A small image classifier, trained from scratch.
Model: 30.8M parameters, norm layernorm, activation swiglu, widths [96, 192, 384].
Training: 15600 steps, held-out accuracy 100%.
Data: trained on rendered roads seen from a driver's seat, with toy cars, trees and houses, 145000 training examples, 6.9 epochs.
Rows from block 5 of a small image classifier, named by matrix and row number. Rows with one number within an expert belong to one neuron, the router's apart. Each number is 500 + 40 x the weight over its row's rms, rounded and kept within 0 to 999. All counts start at 0. Numbers have three digits each. After the name is the row's rms in percent of the matrix's.
Before each expert's rows are labels from the 100 images, of 14976, where the router gives the expert most weight on average: "peak on" is the class under the peak. Only what is clearly more common there than usual is listed. The data: rendered roads seen from a driver's seat, with toy cars, trees and houses. In brackets: how many of the 100.
# router: router (model.blocks.5.mlp.router.weight, 32x192, trained with AdamW), inputs 0-95
# gate: expert gate (model.blocks.5.mlp.gate, 32x96x192), inputs 0-95
# up: expert up (model.blocks.5.mlp.up, 32x96x192), inputs 0-95
# down: expert down (model.blocks.5.mlp.down, 32x192x96, transposed), outputs 0-95

# expert 17
peak on: verge (83)
router.17 081:467545504477535489525478497498536626455502406486539423473514556531568488522435461506457529480465528541529572583468477503509475455515455531516480527473448450525494471564515541507487432527572562527432413492524510505486535523502526470515468521541493548511494491468498509440543489450452519486
gate.0 104:564446589450523440515476418489465548576484438478546470531571527539572502401475565494513536526591498523574488563523499578508441454570538541555465447508476413564459447495497494497486464632534522534459493506481490486398547469524520455463497501488562472476479412471481487458491541486535498497
up.0 109:560549506472491424494452467571541460527515451559475500464494541476493428519484468465510462494511567452529536533526518410532436478522514510427597483511485479522430500486489591480486457549450389477533494494503457497505455458531481511475495512517488501495494521439549552487501441486444480502
down.0 104:549502429467509512473462558565531462443523577475460497506589538588413503596433477526547446560473548472497506511529485519420475450458463491504549487446478530497474417458514494501457528463638513549499548524446489498498462464509515544501467464509544521533560576501477515496530558483517541467
gate.1 115:536550503465506561465453486499470558528498510523543441468475568513512495469397454492502568480416495521514532611483498459546510503530491464524525540532504416530531471548462476524503381531532576516437506497516486565479531535526533480548467455519449509493549491442504502510476506459465514475
up.1 113:515605480457514557494462527510533530457501502546518469463474542535536487468377465485542567497428488543509487562499500476523506502506461453542511516494463471541505469563497518506483414520541635539430508510537503560488542521525508448547472488507490509523523473415535519496485482455435556489
down.1 120:473503501512524521529511435404502559433484482508493497465493494482486592506465487528508514470415554479500526554541447558545497503511548551569526566464536459464491430480483502466482541556503595561513530464465520504501498513502582456485564533549555451474474485502448464557455577505566472492

# expert 24
peak on: sky (99)
router.24 107:466452517553528508537533523460545511467475550528430453493561489442538498500535519470431461498551506477509550573552514452476559566531575517489489468496455500470602589479465456521551559571494474530522430573530434480504546436476474487456523550476518453567495457527525506478474478527488460536
gate.0 084:530501619431548539502486437486474480526530475412492519548514442466466522562527466562467465502477550496482554595503507556524537495508495510533505456512532487571508468444514502547474470557469486458476507499534577510503442503427535497428494577490556605497455555513548522517525490456485501451
up.0 084:535484553442466430568476517506483433452563515537475513515493475576473474488458481518537485542462481514554475457511495455595569527480540446525467416457478454480408494522539499513456464514550519530512480459512555508471473498537432453517490534471499463508596555456509517514515585536458454498
down.0 073:455517475514521503488544458490496531534505447473529457509548519469509510412553490530475544529539527558491427485506451517489499481493474500602444533558539538542480515491546504467583517468471479570502482546426536496509544514457533481486487497470520470579516523432491505481507566426517505436
gate.1 108:473505418509535484594533481497532504546578483438498472530460497464493482415467434515484443565536488539490447596527486488480525464553489421469514550511510454531539457555524485574561485480532551572517530540502496481520522482460465470542509522424469489494521448535533499492512515545548422463
up.1 104:569499488457519540401459514569475517420432439532546563485481510486497469524490529458489490451495503521457539466492485488492472551487513548584482451491448508423404530459472530423465486478457445529528479494469572576492483507568542594525520552558508488538516490518506481520462459495448549549
down.1 093:514591477468542415507489416514473497523535543463412565514457492502505510527519480545458470513553515530570498557515557403481512492489478535499514448582476424478539535476537453539553522491448460541525475487485456511475466404472428499489431521444431485539546480471549490527510513545468528508

# expert 19
peak on: verge (39)
router.19 116:527505561503428561521529526481552468562547501488459552532472441434524527484482516470442546491472507528476466487511484470479457532481500551517488475494467462589485435562485480490498500555478465464386497514511516495496538482462455529565527502441497481541533561480493504485499461567496480501
gate.0 087:500509465428528537503457498479538491413576468473448556468531463579532534524541445461547469416488536498469535491536583508544482509500413452500461487507496505498476541479442466467487584451511493504433512572542441526533549497517520489439499511458498449569493449577457530509548535560544483492
up.0 094:521509489423474582469439471469481503430510527482437525502521448519542486569533478501546484492402530452483541453511550552549537475462449456488458496516484489480477460470485457464470533510513481518528497553463401496512564487525492498454519505548508507565503469551477485510544553566569458518
down.0 097:503435435514449459550554487560488568472505536482483447457462541469512516579473549541499506492526421516509523450518501475565482446457520510409495485525445522502508532460520441559599496410481540534495493437452481515510424425408428586452427529465509510436523546501533484471490468517539485521
gate.1 107:476419541474521566545506464497503467470500555528508496477497537558486469451548457492549518513515530529529465542530487561416523470491495515492445477465463414463370507527523492507455517502541448462566528495546483467486530588482556522480534492543571478454464507547456507540456399381473613495
up.1 107:448405478443495602454500464505515461502491519477515479484514590528547524454518487558537492589510531512526434520585490570452515510532536540483533483470445439469461515546489442509476481463513458520532506461505459501475517605488532527472513516532576478476484460481566554500469429437497551472
down.1 105:563472487426488463429482478538488513527489523536515522558515435485467515519523476489502462469424538455473538518474554509514463504446477462491534428509535462485454502579403537495405479568427505542491473524527518480543483554495540484464531446449447548421536444500418513542491507515466475441

# expert 4
peak on: road (75)
router.4 107:478499544491541520436545520510489482461489461421572483506575443563470537518457507533477573523501527462449452531459490535450436461462487515507500463556529529493579502498534428495528531439496469498500469484541459498520516474446434536476453543512429563572477518487473473541485477528503513507
gate.0 111:503542474521550508424508509465455527502463471455595484562523538513496483529498529539500586569485538511560487469509489546456517481477449465510477513533473504490513477485571503515501496444539485466467531538470518568463446478475484513451509516488509589460439506489451498515475450443455469464
up.0 106:485475515479455523584488490530545486501519545536405513432469480480509521472503477451483434448493455503443498536500503457558473530533543540504519476459530492528515527518431508493502486542455515538515463461509463436528550526547519483568486466487478422529574515515554492477530557572570560539
down.0 094:547533545519483547546471522446539508563487542486478482494498573534513521516560561436524522435566526529496478459486528450598554545518541527574521549518489480459429518459549489517499484480470427412490504484514530465462459487482435494436498441480506528431460541498529460419483465527498444504
gate.1 104:510456515569568456475524561523484487519474496421505512522499451537568521494515438497504454588515436527477502487410473550509413529542554507493421509514481534534439456540478525486479495528467544530508466490509539523490514463482493443528502503545464508536539521488476419516475521547554498538
up.1 102:527519532618523447409472511506420461495455552466465443465410431512506510487480412507498437560533514562564483464494494548472481492523504436525470423514444522538479457494496455478475490492478540559501472537476550526514459511407521464497498527522471484567495539496512502506541508541485466501
down.1 102:548496500471554506478493434411541476505490410509542550493570547432454522525560579496484563521499486509485511473482498501509467521574466466455514482554549494498500621577502441524476525545566528497497435526544462500504490489539518434457486481528460488507615553445468492483514516399515506550

# expert 14
peak on: truck (34)
router.14 089:524532497477524502469541508438437532517474404471478426571574482546565526472521535442540495475503448442520532545466502480540455460522520505572474605488592478452477454526511513528510474521444572508482502515508472431386558444472473418466500470544510481540499504472519426491531530502530457496
gate.0 121:522447502492478454554553516468486488516538543466484467524526532496487507454544576519490499500555499501513479477487483546434481583500487530538463539510446530512458550461445523502530498524494527556521492505566474499481545444477438548511397513439494503496539404530536422498451471516428535561
up.0 117:490530494506519554453439486522531505483463461529511520449476492510488473547444435481509497504457510480489514527501522464570525436533482469440547453490529504504554456516551460490502491473535472473481507479436533511511462566530568458487596507561494471512424621458502577491546526450565460452
down.0 108:509470485543479469499501499495497477502521561501463515530549492421458502504604568450491584618450526515466508468513509479503472484494477532511495465535521434520517490406477532480552538482477378504518448435556523492530456479445497509485466556473478531483505471484569471542434500518501483503
gate.1 105:504573485463443460572525484452377429471561504466455466543565443464472522465518432494545499491483496519546517543501478450460503464552498510458518544464482508529533527523492545446515529519507478543570497574567478400522570495474467476500581522493557457546532496542419536427465504533559512491
up.1 103:467531479477392458518521498477392443502561484432468493513528463465514536443482423481552515462457537505522527520474480506499528451570497527469511592484508473542543563555498546463532532495475476479518526583537463414533563446504483488509585503504566461543562469502378540426449457528553528458
down.1 120:479449518478420512525533488515496557518440501491413468512545443454526500501546527508497490434506514591497592555521502480497558436496430546490486502516468552514525441443488554552374490434497525490501531536470508487454526498526480551423551503598488508459470571452542562513523545509524481474

# expert 15
peak on: road (100)
router.15 087:485531472481476508453542583452486441457465513426441558483475543518492456438515446569512564436539460474550497548556450482420460464514486548450474516488514495517506473499439524521608502499490490530490470473530518460591532562540530471539518519502471454499474490523473482512466467450453441507
gate.0 098:469506574453488491540532465532460491467452463540494541543565522546478398460487450526493516565499508535608510522474553468517554477492544507450489413513501555468480575481550479519474534463529476615524501470467458490403532573550602495576499504582490496494411464468475469523516507476454526407
up.0 093:494483544484456476525553455557483494494465485541464530500577511500518444478518498530496487527494513536617555541444537476530574444476562599474500440512532534454491536466486491531500521463551468566530519495477513480369420545551588460622478561494514530474373515494563452516463481526483466451
down.0 100:542411524523449537442530449430463504513565457548563538581478478482586510474525549453494476520490579566556476524474526525413433585482494533506491559488477471493511500487535451491521508521558489463505524495538484522513473530463497476506442472541502575544544472503569539560533434507419522483
gate.1 125:469456507579498527567523507457581525562469515404515509458532540454448561558487519502535523454553505473498521504481436486474532475522492554516533481536460487525506489461519514451493515495522556424452522420461526487513468514507501496527395475493548492503489486466545461509494600493507510422
up.1 127:429478484574498567582480479518579504579555529400562490478542529450446560549516474473528490430539480490458545536517486509456489482550522494555529504511511461526482468458465433460532505499467506412511551454463536538564513538508550480489504477505563454466515475471484439498470554493523549462
down.1 118:471555500504462575522480508490511455454535425451505549470525512499475573560490447498535486481510495430549488512591534484472523466465537561439545446462505499542581542578423534477562546411470497528454485466493437520557540491559523480516557437532519541494512540540477516401545516513553515532

# expert 20
peak on: road (83)
router.20 122:514519507495499475518485467435533490536465534546547463574509567536463506503528487531472559479489480478407451520454437518507402494504555456589483500460546443505486498422478444549451489534476530477458474542553509481492506519453553471530465471477510477484479439441583430567463503499547478559
gate.0 101:459532452514513431446412521467520498462493512517447411533504508560480474515474530480527457595495453548509483530505531506511580475532600441467518474536502521485485569406459472462479498558483471532593452497494458435503479484443517513535496513477472493532535445504435474536497517552526505493
up.0 094:532532491457509525521617511516467464517526519501526592443505483444479500497533482541477564414474526507497530462497456475528468522481403568471491500457469472494532451575494557560533528423529572434437546510501576535491518552553461461455501517506481497437501511531530543495517477484499489488
down.0 103:474483534461495475486463509531465524386456463432509520477496424485540492538508413516516481509526470507458520527502541379508502489559468482423509555584426516523524506505454533469410527351442519519531519512489500544547552478502518537520543519523514491450457519513502520415495569551566498480
gate.1 109:524477450514468516533524549506554489434437478501535491492534569462466556506499454532528563529530497563493453520485522543525498510543494407470391406506482424471646501519530528453463505462547523539471530499498480559494500484550470516460533517518547466496557507518506442479463505471485506529
up.1 112:465524551504574463491482524451467486542568571512505530488446475538480485504505565474481466482474503496528492527493509529500543506466534584483560504470472550493385468525480537578538479526483435481470470423518559425491474539421558495500457449477514480481445492481490582510559506505507538488
down.1 111:466457519500467462521491512519503505542466445510443460507476540456548568535471511561530496478551485527487491419476458512571426523534483513505500457465452557492448501479499455535517549475463522490502482454497574455529542521466486573453481426499492484509517483525468460456489512569517537536

# expert 5
peak on: road (100)
router.5 100:534540549570495538550418464506522500518525553546460506535496520550489557455555484433506476497551467566526516492482474473518534525574478477524497481470543533547449503498528488425432472545498463517508503558496495481397539419532559454404515419453499522450538480460488459491512505407527511521
gate.5 083:518554519558419574598467545543475511546507574496475537459539531469547484506542463472587552499483546492561540522484502480434479538489545498541444543566438516454569482565510501520435478537554514440429478474491512522477492511497430507517471465484534475501480519475502543516478558494475462493
up.5 090:518579453487455499474577476447575560452555455522418514454486469519545455551558531517519434536454537492474563469532444470536583480469564454500450496558541525520460527492495540499517466451462471505520516494520425433533488502446529493499521494458476613515543508535523418534569514554525538499
down.5 082:527502470478501485519567507496514494489418428500510489404469509489510509445490473492504541475553496503498381534398489502488457430496472501490445500574466487482528531494519480508442503523553448506488454531475552505476557506487544494512446518449487469470545504562519496446578530425560494484
gate.6 095:481404471564525535406544543511546503508524497507588593506427485530529487473453487462555491488470513471548534535459449461427546483504511456501479474459541536529476525474459516484438523554503534494429536475484486442549538576456461511514549559443517485564574471484438479528459529540486505519
up.6 098:544530497535445512481488516510576498517501508563618519498514531539537476490482469475521415522414511406514505492452496509492539476501519452534511513500581506525461525465438510441495496539493490541520541480600513480556476459490473470566453583486494416454525418503468485504484506596462457574
down.6 113:473480533504527490498479500483486500590572509449519547485601539458527518509544503527421470540557486396510433462546436464486418534509514449532461487511488490500490457461547516470491496581507504554500561512568491480451466489526569518438486416528497531483492645489513515490540504454472481443